config = dict(
    activation='relu',
    mlp_ratio=4,
    pooling='mean',
    optimizer='soap',
    lr=0.0013,
    weight_decay=0.05,
    adamw_weight_decay_other_params=0.01,
)
Rows from block 11, named by matrix and row number. Rows with one number belong to one neuron. Each number is 50 + 10 x the weight over the matrix's rms, rounded and kept within 0 to 99. All counts start at 0.
# fc1: MLP up (model.blocks.11.mlp.fc1.weight, 1024x256), inputs 0-127
# fc2: MLP down (model.blocks.11.mlp.fc2.weight, 256x1024, transposed), outputs 0-127
fc1.320:58 48 57 47 53 50 40 54 46 52 47 48 51 58 57 48 59 45 40 33 47 46 50 54 45 28 49 48 34 35 51 56 51 48 53 70 49 42 43 43 32 50 38 78 60 47 54 39 50 68 49 48 68 50 55 48 49 59 31 45 48 37 62 41 61 43 60 54 36 56 44 37 46 49 56 47 43 50 66 42 43 47 38 56 59 46 50 48 51 75 51 51 57 43 54 70 47 59 39 62 34 51 43 59 48 45 67 74 38 57 59 57 51 55 30 34 59 56 50 58 47 49 44 46 56 61 48 55
fc2.320:40 50 59 48 49 58 54 60 46 59 58 43 34 50 33 61 26 58 46 57 48 50 48 63 55 42 57 44 51 34 53 38 53 39 44 48 54 52 62 61 69 55 55 33 54 61 47 40 41 33 58 42 41 50 48 50 40 51 48 42 34 51 31 49 50 56 41 45 68 35 56 68 42 32 51 64 59 48 36 48 57 42 60 46 57 55 41 48 55 30 44 65 41 43 40 42 47 45 58 49 59 49 56 38 36 68 41 44 51 56 43 42 49 41 64 61 64 57 45 48 52 49 65 45 46 46 55 49
fc1.321:68 60 50 42 36 31 50 48 54 41 59 38 49 59 53 52 51 39 62 68 45 45 49 72 58 52 59 58 57 46 37 46 63 42 30 46 42 31 60 42 51 62 50 45 48 72 63 56 45 52 48 48 41 58 48 56 41 47 53 57 55 54 50 60 52 56 43 49 41 53 43 42 53 45 45 52 56 50 73 43 40 41 53 60 42 55 36 57 62 39 50 44 58 53 46 51 27 53 56 41 36 45 48 46 51 49 59 48 58 53 47 65 38 46 50 58 48 52 51 46 56 45 38 44 52 37 43 63
fc2.321:40 59 44 61 69 51 54 54 61 66 44 63 50 62 45 47 51 47 50 52 58 57 60 53 43 43 60 49 45 54 58 63 40 60 65 54 68 62 68 51 39 46 36 52 40 29 58 41 63 52 40 47 40 42 52 52 47 56 64 57 50 58 55 52 44 46 36 31 43 39 57 38 62 69 36 76 54 57 26 52 72 48 48 40 48 52 67 36 57 71 44 63 52 44 53 27 35 52 56 51 55 46 44 55 51 49 45 39 53 74 71 57 64 55 59 39 49 34 37 39 47 49 47 43 42 41 47 57
fc1.322:43 48 27 35 62 51 57 54 46 38 47 50 51 44 56 49 45 42 55 45 43 40 52 42 31 66 34 58 58 66 52 56 57 49 56 44 55 63 56 59 39 56 51 48 44 38 48 48 40 58 53 50 57 64 47 54 62 52 43 46 42 21 46 59 28 58 30 53 42 44 54 50 42 50 49 50 44 58 49 46 57 68 30 56 50 68 34 38 56 47 60 44 51 46 47 50 49 57 49 48 56 43 48 49 32 61 52 44 50 53 66 47 47 63 49 34 63 39 45 51 39 49 45 56 55 42 44 43
fc2.322:29 49 40 64 50 37 72 50 47 41 47 49 51 64 59 55 54 51 57 68 27 57 38 53 67 43 44 48 36 35 58 49 48 60 34 45 52 43 61 47 56 43 35 46 51 40 36 47 49 49 65 34 58 40 55 47 44 42 43 56 48 70 55 51 46 47 65 44 64 43 48 50 38 46 65 57 57 25 39 44 27 41 54 52 49 48 53 49 58 48 54 46 46 53 36 60 63 46 29 37 57 64 45 21 28 44 51 60 63 47 50 49 51 54 52 35 49 63 26 50 63 59 38 38 39 50 63 51
fc1.323:56 56 45 54 63 43 40 48 72 36 60 70 57 57 58 58 52 40 69 40 58 40 39 58 37 35 46 52 48 66 54 33 39 36 48 67 51 52 46 48 36 51 42 41 53 40 67 50 52 39 40 39 61 34 59 43 67 41 55 58 58 42 45 44 55 39 33 46 55 42 47 53 60 62 61 59 43 38 56 45 46 56 44 65 73 48 57 60 55 45 38 56 44 48 45 69 45 36 46 33 46 58 56 51 47 43 54 57 64 46 62 42 59 56 56 54 40 51 38 36 49 57 45 65 52 39 44 47
fc2.323:51 58 36 47 33 43 53 54 45 72 47 30 44 46 44 40 45 49 51 69 33 43 66 47 47 56 55 45 44 47 36 68 48 57 39 65 48 65 50 33 62 56 61 42 52 60 34 51 63 53 53 27 40 39 28 68 39 68 38 39 41 38 50 53 55 64 41 64 29 48 47 39 40 46 27 37 76 60 37 58 54 25 45 40 34 40 42 54 51 53 58 57 58 52 61 49 49 59 44 61 75 46 50 53 46 38 44 58 39 64 50 55 32 42 46 40 61 59 47 63 37 48 44 45 35 58 55 61
fc1.324:59 66 55 34 49 55 55 64 59 46 53 61 65 64 41 47 53 52 47 60 60 34 59 57 51 42 46 32 47 57 68 62 45 54 45 32 44 41 51 45 48 51 45 51 40 41 50 59 52 55 52 52 32 52 59 59 53 62 62 63 45 55 52 67 58 45 49 49 52 39 68 49 49 38 57 31 46 56 64 59 54 57 73 66 48 67 60 55 58 50 37 52 47 55 70 46 51 32 65 50 47 78 40 41 69 41 52 59 52 34 52 53 35 50 34 40 39 45 42 57 60 48 56 67 56 52 39 43
fc2.324:59 48 50 50 51 51 63 40 52 44 49 53 47 47 50 52 70 50 47 50 44 42 52 52 39 41 56 49 58 45 46 41 60 60 67 63 50 64 57 66 62 47 55 66 45 52 51 37 68 66 35 60 58 41 55 43 45 64 63 39 59 53 54 61 40 41 35 62 42 75 34 49 57 56 40 53 46 51 37 35 51 43 49 53 63 48 59 45 42 51 62 41 54 43 41 50 44 54 42 50 57 33 70 53 48 55 38 56 47 53 56 37 52 51 70 55 49 72 43 53 54 42 62 52 43 37 54 61
fc1.325:53 38 31 42 30 45 62 39 30 43 34 55 48 53 52 69 71 44 44 53 43 76 53 71 75 62 48 48 50 68 58 64 58 27 52 31 58 53 62 41 45 26 64 60 57 52 30 14 44 47 40 38 52 54 61 38 76 29 33 52 32 51 61 47 68 57 75 39 41 49 62 48 42 72 49 59 39 29 53 47 68 72 49 53 79 33 58 65 26 34 56 50 58 47 37 73 53 62 46 40 64 77 65 35 53 37 44 61 57 52 35 42 34 61 60 77 57 34 53 47 61 30 41 56 65 54 48 31
fc2.325:50 55 31 49 43 45 53 51 56 48 51 58 67 55 34 37 58 51 48 52 23 65 63 58 58 31 53 36 52 62 49 58 59 48 34 57 51 59 71 43 56 40 62 29 69 65 35 52 35 31 46 60 35 64 35 46 73 31 57 57 43 50 50 41 55 54 67 52 37 38 60 47 35 44 62 37 40 48 55 52 56 70 62 41 35 65 35 54 45 52 60 73 60 47 48 77 69 48 55 41 45 72 45 64 62 62 63 63 41 67 45 60 53 72 52 41 83 41 45 63 48 40 53 44 46 44 44 58
fc1.326:31 51 35 47 49 52 66 55 43 53 44 50 54 32 43 42 63 48 63 45 48 67 75 37 48 27 62 51 59 60 47 57 52 36 43 46 41 41 48 62 59 54 50 42 35 56 55 55 46 54 47 40 61 27 56 39 46 64 38 70 49 34 44 59 41 62 33 46 42 60 44 44 55 47 43 41 67 47 25 41 76 76 49 51 42 41 55 38 54 41 39 29 43 34 48 60 44 41 29 62 37 66 69 50 71 37 40 48 50 67 46 65 51 46 56 71 70 61 53 54 57 66 50 43 72 55 29 50
fc2.326:72 42 57 49 61 63 41 55 47 48 46 54 46 67 62 46 56 59 57 32 47 43 37 58 45 58 40 60 64 51 40 39 56 53 50 53 65 42 61 35 50 36 37 63 65 36 34 40 56 39 63 51 38 58 43 39 71 43 39 36 43 52 31 53 38 54 48 59 46 54 46 40 57 51 38 41 59 31 65 41 49 32 37 44 43 38 64 59 51 48 62 54 44 65 58 48 52 50 56 35 53 36 23 56 55 68 60 51 46 35 46 58 54 41 36 40 32 41 46 55 28 44 44 57 32 65 37 62
fc1.327:44 51 48 57 68 57 59 38 40 36 46 52 45 56 43 49 64 46 33 49 61 55 53 49 62 47 38 38 45 54 64 52 39 34 65 44 67 49 56 58 50 48 45 65 39 60 48 53 68 45 46 35 41 51 39 56 37 41 44 62 57 37 50 59 41 45 56 46 58 52 40 60 43 65 42 57 50 35 30 40 57 67 54 58 57 47 46 60 39 46 83 45 60 36 30 45 49 51 44 55 54 46 45 63 34 52 50 40 37 57 49 37 53 49 50 44 65 58 46 55 50 45 65 47 52 41 50 47
fc2.327:38 55 60 39 49 38 42 46 51 51 48 42 51 51 60 45 25 34 47 55 28 34 35 49 45 64 49 36 50 32 41 50 62 46 56 49 35 41 58 53 49 58 57 57 61 51 69 65 46 56 58 56 65 50 57 42 60 47 39 59 52 35 57 46 29 58 43 49 33 58 43 47 53 58 33 56 46 48 65 47 35 41 55 44 62 46 45 57 48 58 40 56 41 57 51 62 46 34 52 61 45 46 45 46 55 43 51 65 36 58 35 62 61 41 45 52 48 64 65 55 45 39 51 52 52 43 39 57
fc1.328:55 63 55 50 40 52 35 70 50 46 69 54 47 67 60 66 14 48 38 67 40 59 35 56 42 51 51 54 58 32 48 51 52 57 52 53 43 32 56 55 39 49 61 41 51 41 42 59 44 35 77 51 42 30 62 45 45 65 37 64 49 30 71 47 44 27 65 59 39 52 44 41 62 38 30 32 53 37 61 35 56 32 54 35 46 70 53 51 40 35 74 34 54 52 22 43 41 59 55 52 52 60 52 62 40 57 44 42 64 48 42 54 26 31 43 44 58 42 53 46 46 70 43 47 40 45 53 43
fc2.328:45 48 44 41 54 58 67 49 49 74 38 51 48 39 53 48 64 43 47 54 61 49 53 48 36 43 47 42 38 57 64 58 45 45 32 54 55 67 43 50 42 52 40 48 46 63 47 52 52 50 39 45 73 69 45 50 45 44 52 49 44 57 47 51 35 34 36 50 57 64 61 51 44 43 60 67 40 59 55 39 40 60 52 62 55 31 49 42 58 52 25 57 55 66 54 56 60 55 49 46 50 51 36 55 41 46 68 57 38 59 53 67 62 61 63 51 33 39 47 53 40 38 64 42 41 48 62 57
fc1.329:53 68 37 31 54 56 53 51 50 53 59 47 42 57 79 37 39 48 61 42 38 55 34 55 44 39 45 46 46 31 49 41 57 51 39 44 51 53 59 46 48 44 63 56 47 50 63 47 47 51 49 56 49 50 51 44 52 60 41 53 74 34 44 64 61 45 45 69 59 52 46 66 60 47 35 47 65 55 53 64 45 51 58 71 48 47 57 42 42 38 59 37 55 61 44 59 47 47 72 42 45 59 45 60 37 40 49 41 60 40 32 58 51 51 50 42 40 47 47 26 56 55 55 64 37 35 64 45
fc2.329:53 34 60 51 56 59 42 52 48 45 47 51 63 41 51 44 50 57 46 51 49 51 57 69 54 48 50 56 57 50 37 49 53 60 53 70 46 50 51 60 62 54 57 51 55 61 53 66 61 47 48 30 53 54 51 41 43 49 55 56 40 61 55 66 51 56 49 43 65 51 56 35 60 63 61 48 56 49 42 36 41 39 49 57 25 31 46 51 71 36 50 54 37 44 37 39 39 48 46 48 45 56 69 51 67 51 45 45 38 50 68 61 52 38 70 42 54 59 54 76 35 35 48 51 40 48 50 58
fc1.330:59 29 55 44 49 55 60 42 35 58 45 56 50 66 40 45 56 58 72 51 61 49 62 50 32 57 48 45 46 69 31 55 53 45 53 39 46 39 38 50 63 62 41 51 65 46 42 62 48 58 57 62 51 54 44 34 51 45 21 44 53 63 63 55 52 39 45 62 48 55 53 35 61 56 36 51 47 57 53 39 62 39 49 54 51 75 35 46 47 58 48 36 44 44 27 60 47 38 50 50 36 44 63 58 46 56 49 58 45 49 50 47 53 58 45 51 46 49 38 53 56 46 22 45 37 41 48 46
fc2.330:55 54 72 49 38 57 44 47 48 48 59 59 46 45 54 56 55 40 36 47 53 51 33 41 71 53 45 56 43 41 64 54 42 47 46 55 65 58 37 59 43 51 56 40 42 51 38 40 44 53 46 40 34 35 47 56 53 45 73 50 43 48 55 25 49 55 66 39 34 34 47 36 59 53 73 51 45 46 51 65 49 63 51 58 59 29 72 51 54 43 55 52 54 60 50 48 37 63 40 39 59 65 47 38 56 42 46 49 47 46 53 53 50 47 59 39 50 48 55 25 67 52 68 64 76 51 62 50
fc1.331:45 40 67 47 45 48 61 65 54 38 53 49 35 44 52 55 46 38 27 60 56 56 59 43 61 65 58 49 40 50 51 42 62 42 52 47 43 60 30 52 61 40 49 58 47 49 64 50 45 40 56 49 47 36 55 25 30 61 38 62 46 51 49 32 49 41 46 54 55 43 44 52 50 50 29 44 40 41 64 43 47 59 48 38 57 50 55 40 54 52 65 58 49 45 52 34 60 34 63 49 35 61 44 32 25 45 42 46 31 42 40 55 45 54 47 49 56 57 66 66 68 57 25 56 32 67 45 49
fc2.331:48 55 19 54 45 47 55 46 57 54 47 62 60 61 58 38 54 63 61 57 61 40 37 58 41 53 43 44 51 36 49 45 31 65 34 43 50 53 52 39 42 53 59 47 51 48 49 71 50 54 51 61 66 43 55 61 55 45 67 41 53 51 74 64 36 57 44 54 61 55 44 68 55 54 65 59 61 53 53 40 51 38 43 49 44 45 46 59 45 52 35 39 48 46 36 47 42 53 47 54 50 51 65 52 72 38 42 51 62 46 56 44 47 43 66 49 44 51 50 46 55 56 53 58 72 56 39 51
fc1.332:62 64 67 35 45 24 39 63 39 34 38 51 44 33 49 33 49 56 64 42 31 41 71 56 53 51 63 52 42 52 61 65 46 67 73 52 41 38 49 57 56 37 62 34 57 43 50 44 55 49 48 66 53 42 50 35 53 40 40 66 60 52 47 25 60 56 61 55 51 65 49 39 32 51 52 49 34 48 63 39 42 62 57 57 52 67 47 50 64 46 37 54 60 64 26 53 61 53 53 41 57 72 45 37 53 51 46 52 63 16 56 51 49 56 59 43 51 49 37 54 49 43 68 45 55 52 41 33
fc2.332:35 42 47 60 50 53 50 48 57 50 38 49 58 52 57 66 34 32 35 52 42 43 40 53 66 52 50 46 47 61 50 47 57 53 40 49 50 39 66 32 60 48 48 62 47 49 44 53 48 55 37 40 45 51 48 43 42 53 57 29 45 52 51 71 41 43 45 38 43 44 35 45 57 54 61 56 53 64 53 54 62 25 50 55 43 46 52 42 22 33 62 49 41 47 70 50 36 42 37 62 55 37 38 58 41 42 48 63 48 40 58 48 56 45 42 51 50 41 59 58 50 48 64 48 45 56 46 52
fc1.333:45 36 49 54 46 39 34 53 63 56 74 70 34 50 53 57 34 46 52 54 33 48 47 36 44 39 63 48 43 53 55 38 59 32 44 42 59 43 40 67 32 55 56 71 31 34 50 35 23 50 54 55 55 51 43 30 47 42 74 38 51 51 49 44 51 53 56 53 40 50 47 56 45 59 31 60 42 40 41 49 35 41 70 54 47 56 37 44 62 42 57 48 42 38 32 50 69 42 46 59 54 63 50 56 36 50 39 60 51 58 40 61 44 50 59 49 52 44 58 40 61 47 64 41 38 48 70 60
fc2.333:58 69 57 63 32 59 40 41 36 63 45 59 65 50 56 43 49 73 52 55 51 65 41 64 59 53 47 56 51 49 43 54 51 58 63 51 31 56 65 50 48 47 47 55 46 27 43 42 45 65 54 42 55 54 62 44 47 55 55 55 60 40 33 38 43 49 50 44 58 50 44 51 63 42 60 50 54 52 53 72 50 61 58 51 26 60 39 54 52 60 67 60 46 53 34 34 55 52 45 46 53 33 44 44 64 52 55 43 58 54 53 38 48 53 48 32 59 54 61 59 51 39 41 52 52 51 59 54
fc1.334:75 32 73 38 76 47 39 49 57 45 47 45 29 46 53 64 47 54 75 68 62 40 69 50 53 54 65 76 61 44 49 51 50 58 50 51 58 23 50 54 36 49 33 55 78 60 50 49 58 54 48 43 49 56 44 52 49 48 45 81 43 38 53 39 55 54 51 41 63 47 61 53 38 36 61 56 42 62 40 55 47 56 50 39 44 57 72 47 57 58 43 45 66 36 44 66 61 49 51 52 56 42 63 50 41 44 52 50 55 53 60 54 33 57 53 47 51 65 66 46 64 52 35 36 44 49 45 49
fc2.334:43 53 40 66 52 48 53 54 46 61 53 46 58 40 56 37 36 40 37 38 41 38 51 47 57 50 55 30 61 54 59 47 61 65 44 76 52 54 46 59 45 35 62 42 26 35 52 54 37 50 69 46 52 52 61 36 66 46 51 40 41 73 52 58 44 49 45 41 26 67 41 61 52 68 50 45 44 33 66 54 47 37 44 62 48 54 51 43 50 49 51 57 34 63 36 46 56 49 27 47 49 44 39 50 34 50 43 39 45 47 40 43 59 42 35 49 69 59 68 42 54 52 47 39 43 43 66 43
fc1.335:56 31 53 66 56 43 62 47 61 67 51 58 45 35 66 30 49 52 56 59 37 55 47 53 36 47 52 47 46 61 61 56 57 48 47 39 25 46 45 51 50 47 31 69 50 49 58 58 43 57 49 46 65 40 57 65 27 42 46 49 64 52 64 55 42 55 47 58 32 54 47 47 69 42 50 72 38 39 62 56 54 62 57 49 44 53 37 37 53 54 50 45 62 46 51 52 48 56 29 53 43 57 61 62 48 49 51 57 51 41 42 57 44 21 44 55 21 29 44 56 54 45 28 53 43 35 40 61
fc2.335:42 49 44 39 68 54 33 39 51 50 39 47 40 66 39 68 49 43 42 50 67 30 41 50 54 54 64 50 61 41 51 43 43 28 40 56 65 47 68 47 72 61 55 27 48 60 48 46 72 28 48 38 30 48 53 59 70 58 65 51 40 36 44 31 46 49 52 48 64 61 59 52 42 53 74 32 46 43 41 44 63 40 47 37 51 67 69 52 45 49 49 45 52 58 57 53 52 58 49 52 58 60 57 46 47 53 49 37 55 45 42 63 71 71 53 44 61 48 40 50 68 55 63 40 50 66 58 35
fc1.336:50 61 61 56 53 37 74 41 59 60 62 43 45 62 63 41 40 49 52 46 50 56 31 48 37 56 40 53 40 66 49 38 46 40 41 50 51 47 53 44 58 62 54 42 48 64 41 53 43 65 43 60 46 39 42 44 48 58 51 39 50 48 43 31 58 67 54 62 45 65 52 51 60 83 53 47 38 65 65 63 44 64 57 65 44 43 43 57 57 34 39 29 49 53 40 76 63 55 50 52 57 43 33 54 48 62 38 42 47 49 51 45 52 35 37 51 56 36 47 37 43 56 59 59 43 45 62 41
fc2.336:37 33 53 49 49 52 35 58 36 41 57 59 61 73 49 71 55 43 37 59 63 52 45 41 75 36 63 43 66 47 57 60 57 59 40 56 42 52 40 56 45 67 40 31 45 43 48 45 55 37 44 25 47 48 61 45 47 54 52 70 64 58 59 66 33 40 53 52 51 29 64 40 32 23 40 45 53 62 58 46 60 51 58 37 56 63 47 40 36 59 45 54 58 44 44 43 42 49 43 44 50 62 57 61 39 53 59 70 59 44 50 41 28 48 55 56 38 49 42 57 59 41 59 56 45 47 60 56
fc1.337:63 40 49 50 50 49 68 57 42 45 41 64 40 52 52 45 41 50 35 48 58 59 30 49 40 49 52 39 52 61 41 36 66 51 51 44 51 27 43 57 42 56 56 52 42 53 53 34 49 29 47 60 40 44 60 54 46 62 44 31 53 51 49 48 47 52 57 51 53 49 44 49 56 45 66 42 52 61 56 51 46 39 39 53 37 50 43 42 47 60 41 64 57 46 37 62 49 55 57 51 53 58 47 56 53 42 34 38 37 63 58 54 59 34 41 36 34 57 52 41 58 59 40 59 60 44 51 50
fc2.337:46 62 60 48 37 63 43 38 57 58 56 37 35 50 60 66 65 62 58 31 37 46 42 51 76 57 33 55 50 39 58 47 46 39 55 41 59 62 48 32 51 48 37 60 56 40 42 54 24 67 66 60 67 41 24 50 48 36 66 58 46 43 44 49 77 41 50 52 56 57 68 66 57 49 46 42 48 60 41 32 46 54 39 55 44 59 51 58 52 42 50 33 36 56 55 61 56 56 54 58 55 48 51 52 46 84 42 61 61 43 52 52 34 54 41 68 58 45 55 62 38 30 54 38 46 42 47 44
fc1.338:56 69 41 47 66 59 48 57 55 47 49 34 47 49 50 56 71 52 32 58 56 56 38 53 53 68 40 35 39 58 47 55 49 38 38 46 66 51 59 35 77 61 50 52 56 58 52 45 47 54 50 49 38 58 37 52 39 59 60 56 67 62 49 34 75 52 52 50 57 44 54 49 60 55 47 68 50 65 43 28 39 65 32 45 42 25 37 57 43 53 53 48 62 43 36 42 50 59 50 52 53 56 63 42 45 48 53 47 53 41 50 43 41 43 47 37 63 59 37 41 49 54 53 53 44 46 56 55
fc2.338:44 59 57 43 40 46 48 42 55 43 61 41 31 48 66 43 36 59 55 53 48 61 50 44 60 52 55 32 57 48 34 53 48 52 53 55 40 67 35 61 48 37 54 51 45 49 66 71 53 55 57 45 48 39 58 43 57 56 48 52 42 55 65 61 37 63 44 46 50 51 55 41 39 37 52 31 48 50 59 57 57 54 45 43 57 76 65 59 51 46 39 58 53 70 42 42 41 36 63 48 62 55 46 61 59 57 55 59 46 51 55 46 39 57 59 54 44 47 42 52 40 59 46 41 51 53 42 42
fc1.339:67 40 40 26 42 57 41 44 58 56 57 45 61 64 47 55 47 47 50 44 50 40 49 53 56 49 55 54 47 69 44 41 48 37 67 57 45 29 40 32 47 44 48 39 57 65 39 50 56 59 40 58 63 52 65 51 52 56 58 64 59 59 48 39 64 48 51 44 70 63 60 59 53 55 42 37 49 40 49 59 53 53 43 35 57 38 47 34 25 56 47 55 56 50 54 52 48 60 58 41 53 58 51 42 34 69 46 70 53 54 61 33 42 60 58 63 52 43 37 60 53 37 30 70 46 51 38 72
fc2.339:24 62 62 58 54 51 59 46 52 47 41 55 52 49 51 42 64 49 57 52 39 50 56 39 57 47 46 66 69 49 75 44 41 58 30 50 48 74 55 59 45 47 58 65 44 48 61 59 34 48 59 35 63 48 49 62 59 48 44 49 45 48 52 45 43 53 56 47 34 34 52 49 50 55 44 49 51 52 50 26 39 48 64 70 41 48 52 50 66 53 54 35 55 51 53 58 43 37 49 50 51 48 64 53 62 39 52 51 49 58 34 55 50 55 54 45 70 45 52 48 58 57 63 45 65 54 54 40
fc1.340:57 68 37 51 68 47 50 61 41 63 34 36 36 63 56 48 59 53 61 54 54 62 42 43 46 48 43 56 56 60 41 39 50 53 65 36 55 45 50 40 39 34 46 57 51 61 55 40 32 53 54 44 57 49 37 39 45 27 49 65 47 29 50 62 55 47 51 49 45 43 36 56 57 67 37 25 57 48 43 42 55 48 39 53 59 58 58 47 56 52 45 42 56 63 73 42 53 48 50 55 48 46 45 48 45 40 41 55 51 53 47 54 51 53 35 47 59 45 70 57 52 48 37 61 46 60 46 38
fc2.340:42 48 48 36 44 42 70 43 42 44 62 59 48 52 43 43 59 52 44 49 47 44 52 56 43 60 43 50 55 50 64 72 48 45 43 58 42 43 54 54 45 65 59 38 56 46 56 53 53 36 59 51 49 51 46 46 52 67 50 38 53 70 33 47 46 44 48 53 60 31 54 50 32 36 55 58 31 45 53 56 32 50 42 49 55 56 52 62 57 50 44 41 55 34 41 49 41 58 57 49 51 67 46 52 63 55 50 59 56 45 70 57 47 57 59 35 63 42 49 53 48 59 57 64 57 29 46 52
fc1.341:49 47 44 45 61 53 40 60 63 55 46 54 60 58 54 59 56 51 52 44 56 38 44 50 34 68 60 49 55 64 63 57 48 47 31 53 49 57 44 57 56 60 51 44 68 49 47 49 52 53 41 53 49 69 39 49 61 29 27 53 64 44 52 49 39 43 32 40 33 64 58 58 47 67 50 52 59 45 66 63 39 45 36 55 57 44 55 68 43 68 42 52 34 47 34 61 49 71 62 54 42 41 39 44 57 65 63 48 49 59 55 56 41 45 48 43 37 51 56 71 42 52 30 68 50 60 33 47
fc2.341:37 54 58 64 43 39 60 51 38 42 41 36 55 42 54 41 45 34 59 43 48 55 57 40 60 43 52 68 42 51 48 37 42 40 44 39 55 42 54 40 43 39 52 55 38 32 48 37 56 58 35 54 46 25 47 57 44 62 42 41 30 69 42 55 54 66 58 38 63 48 52 45 58 51 45 52 38 53 34 44 56 58 54 55 48 63 52 40 47 41 57 40 66 42 76 40 58 49 45 31 70 61 61 55 32 41 51 48 58 38 59 52 37 48 64 46 62 48 40 30 53 49 70 30 45 54 61 49
fc1.342:47 63 49 51 63 53 47 74 41 47 46 51 43 41 60 50 62 45 44 58 60 61 42 49 48 42 80 41 64 40 52 62 55 60 48 47 62 28 55 53 41 53 40 45 58 53 46 65 53 63 50 55 39 47 47 42 41 68 47 50 64 49 42 73 64 39 62 55 37 43 50 68 52 29 54 56 57 62 53 51 48 43 40 47 56 53 43 58 36 50 41 44 77 60 59 58 47 37 43 62 60 61 51 59 57 30 72 41 45 47 38 49 56 34 56 53 43 43 50 48 41 37 44 38 52 50 36 59
fc2.342:56 54 52 49 53 56 43 65 39 49 61 39 35 36 45 40 39 46 62 50 56 56 57 53 45 52 34 46 50 50 66 55 64 41 37 46 40 45 41 63 41 48 69 64 67 38 58 51 50 56 40 48 49 47 57 63 63 40 47 54 54 46 56 31 53 47 37 53 56 47 53 43 50 36 69 20 49 50 38 59 63 48 36 62 43 46 49 50 58 46 69 73 46 35 40 70 47 64 51 46 40 54 44 56 49 68 58 56 36 46 57 51 37 68 70 62 35 48 53 51 63 60 55 52 53 48 36 31
fc1.343:43 57 48 56 55 55 24 51 53 43 44 64 44 67 52 72 31 50 59 52 59 46 39 51 46 59 57 34 38 57 51 39 52 37 50 48 42 55 57 75 47 51 41 44 52 59 32 50 65 62 55 46 56 53 65 47 56 37 38 36 54 47 38 47 57 52 37 41 34 43 41 43 58 46 47 58 41 46 46 56 45 50 47 46 56 54 56 49 43 62 44 44 55 29 33 53 47 52 49 47 41 51 51 40 55 45 39 39 36 48 50 36 47 52 55 55 65 63 42 65 52 52 68 63 61 47 51 67
fc2.343:48 49 63 61 35 62 60 49 64 51 47 53 58 61 64 31 56 39 42 44 42 55 61 41 55 42 33 63 53 42 48 50 50 61 53 50 58 46 41 49 41 34 45 48 43 63 56 58 61 41 33 44 54 48 38 44 45 48 69 45 48 49 53 66 40 44 49 47 49 53 67 60 47 56 52 25 51 45 47 53 45 48 49 47 46 57 58 56 43 38 46 40 40 60 59 35 52 56 47 64 67 66 33 67 48 54 58 51 61 63 51 64 56 44 54 37 37 46 58 36 50 47 23 65 61 54 41 45
fc1.344:52 47 37 30 47 52 57 37 52 54 34 68 56 54 52 53 27 56 64 42 34 50 61 31 34 49 70 50 48 53 36 37 62 40 49 34 50 50 72 46 44 42 31 55 51 48 51 58 75 42 21 52 60 65 58 56 55 30 60 38 39 55 51 59 42 58 46 57 35 42 61 49 58 62 44 59 43 64 58 33 43 53 41 54 42 29 48 48 48 43 40 52 28 54 63 43 78 39 44 46 55 54 65 44 51 50 52 58 67 46 53 67 51 43 63 48 51 51 41 44 66 59 30 49 58 60 77 40
fc2.344:47 66 47 72 36 55 49 49 58 41 53 52 24 52 55 53 50 48 49 71 46 55 47 57 61 44 35 47 47 54 57 64 25 69 43 75 49 54 58 56 29 63 42 38 37 48 52 56 51 43 45 46 58 43 40 38 50 54 32 45 53 36 47 43 48 45 43 41 40 51 47 65 41 42 43 29 51 46 48 62 34 61 55 49 68 55 64 48 56 45 53 61 55 37 28 54 24 46 55 56 50 50 47 49 53 48 36 39 38 62 47 33 49 59 42 48 49 51 50 51 51 40 56 48 49 31 56 64
fc1.345:41 48 49 46 52 56 43 42 50 59 60 39 43 63 52 47 42 57 45 72 49 41 28 35 45 46 68 42 53 53 43 36 58 40 49 51 50 29 76 63 68 44 58 85 43 49 17 49 88 51 48 54 48 49 45 67 54 45 34 59 45 46 57 46 44 65 54 67 42 26 52 50 42 50 44 48 59 64 31 63 41 39 47 34 31 42 32 59 57 32 58 46 42 60 68 60 33 50 40 51 61 64 30 52 48 54 61 43 46 62 67 45 37 46 52 50 67 47 43 30 54 62 50 63 51 47 60 46
fc2.345:61 53 40 52 37 57 58 61 56 38 28 41 49 41 46 63 48 60 55 42 54 61 50 52 56 46 39 49 42 54 47 77 47 66 52 53 51 71 38 48 50 36 44 42 29 56 52 37 28 61 54 52 54 44 56 39 38 52 76 58 62 44 57 56 50 49 58 39 58 45 65 51 53 32 55 41 49 37 49 58 71 51 46 76 44 62 57 36 52 52 60 57 45 39 20 28 35 54 67 49 40 41 74 47 25 58 20 51 45 47 41 58 42 55 57 41 43 48 65 42 52 46 43 54 46 57 41 76
fc1.346:41 61 30 50 55 48 35 55 43 49 53 56 44 53 63 31 38 62 48 44 60 50 70 56 53 70 48 50 58 63 47 59 64 44 48 59 57 54 57 41 57 53 55 55 48 40 62 60 53 32 47 35 49 31 61 74 44 38 57 31 62 44 41 46 41 53 42 44 45 50 51 54 76 70 48 47 34 68 46 51 45 68 52 41 31 49 69 44 62 51 35 50 59 37 62 37 33 63 54 58 54 65 47 47 51 75 60 78 49 50 59 43 60 52 48 53 46 48 63 50 56 61 51 46 45 53 37 42
fc2.346:50 47 60 48 53 48 61 57 52 42 39 48 38 58 55 60 62 40 55 53 46 48 40 55 40 47 57 64 42 57 42 45 51 59 57 56 52 42 34 61 50 60 58 41 56 57 42 54 48 67 51 57 39 42 49 36 57 69 47 64 45 52 60 39 68 52 49 49 68 60 58 47 36 25 63 53 62 33 46 70 47 47 43 58 49 57 44 68 50 53 56 50 48 65 42 65 49 38 46 55 45 47 58 39 40 48 38 26 41 46 53 62 39 39 50 54 56 38 48 38 55 41 55 48 53 64 56 39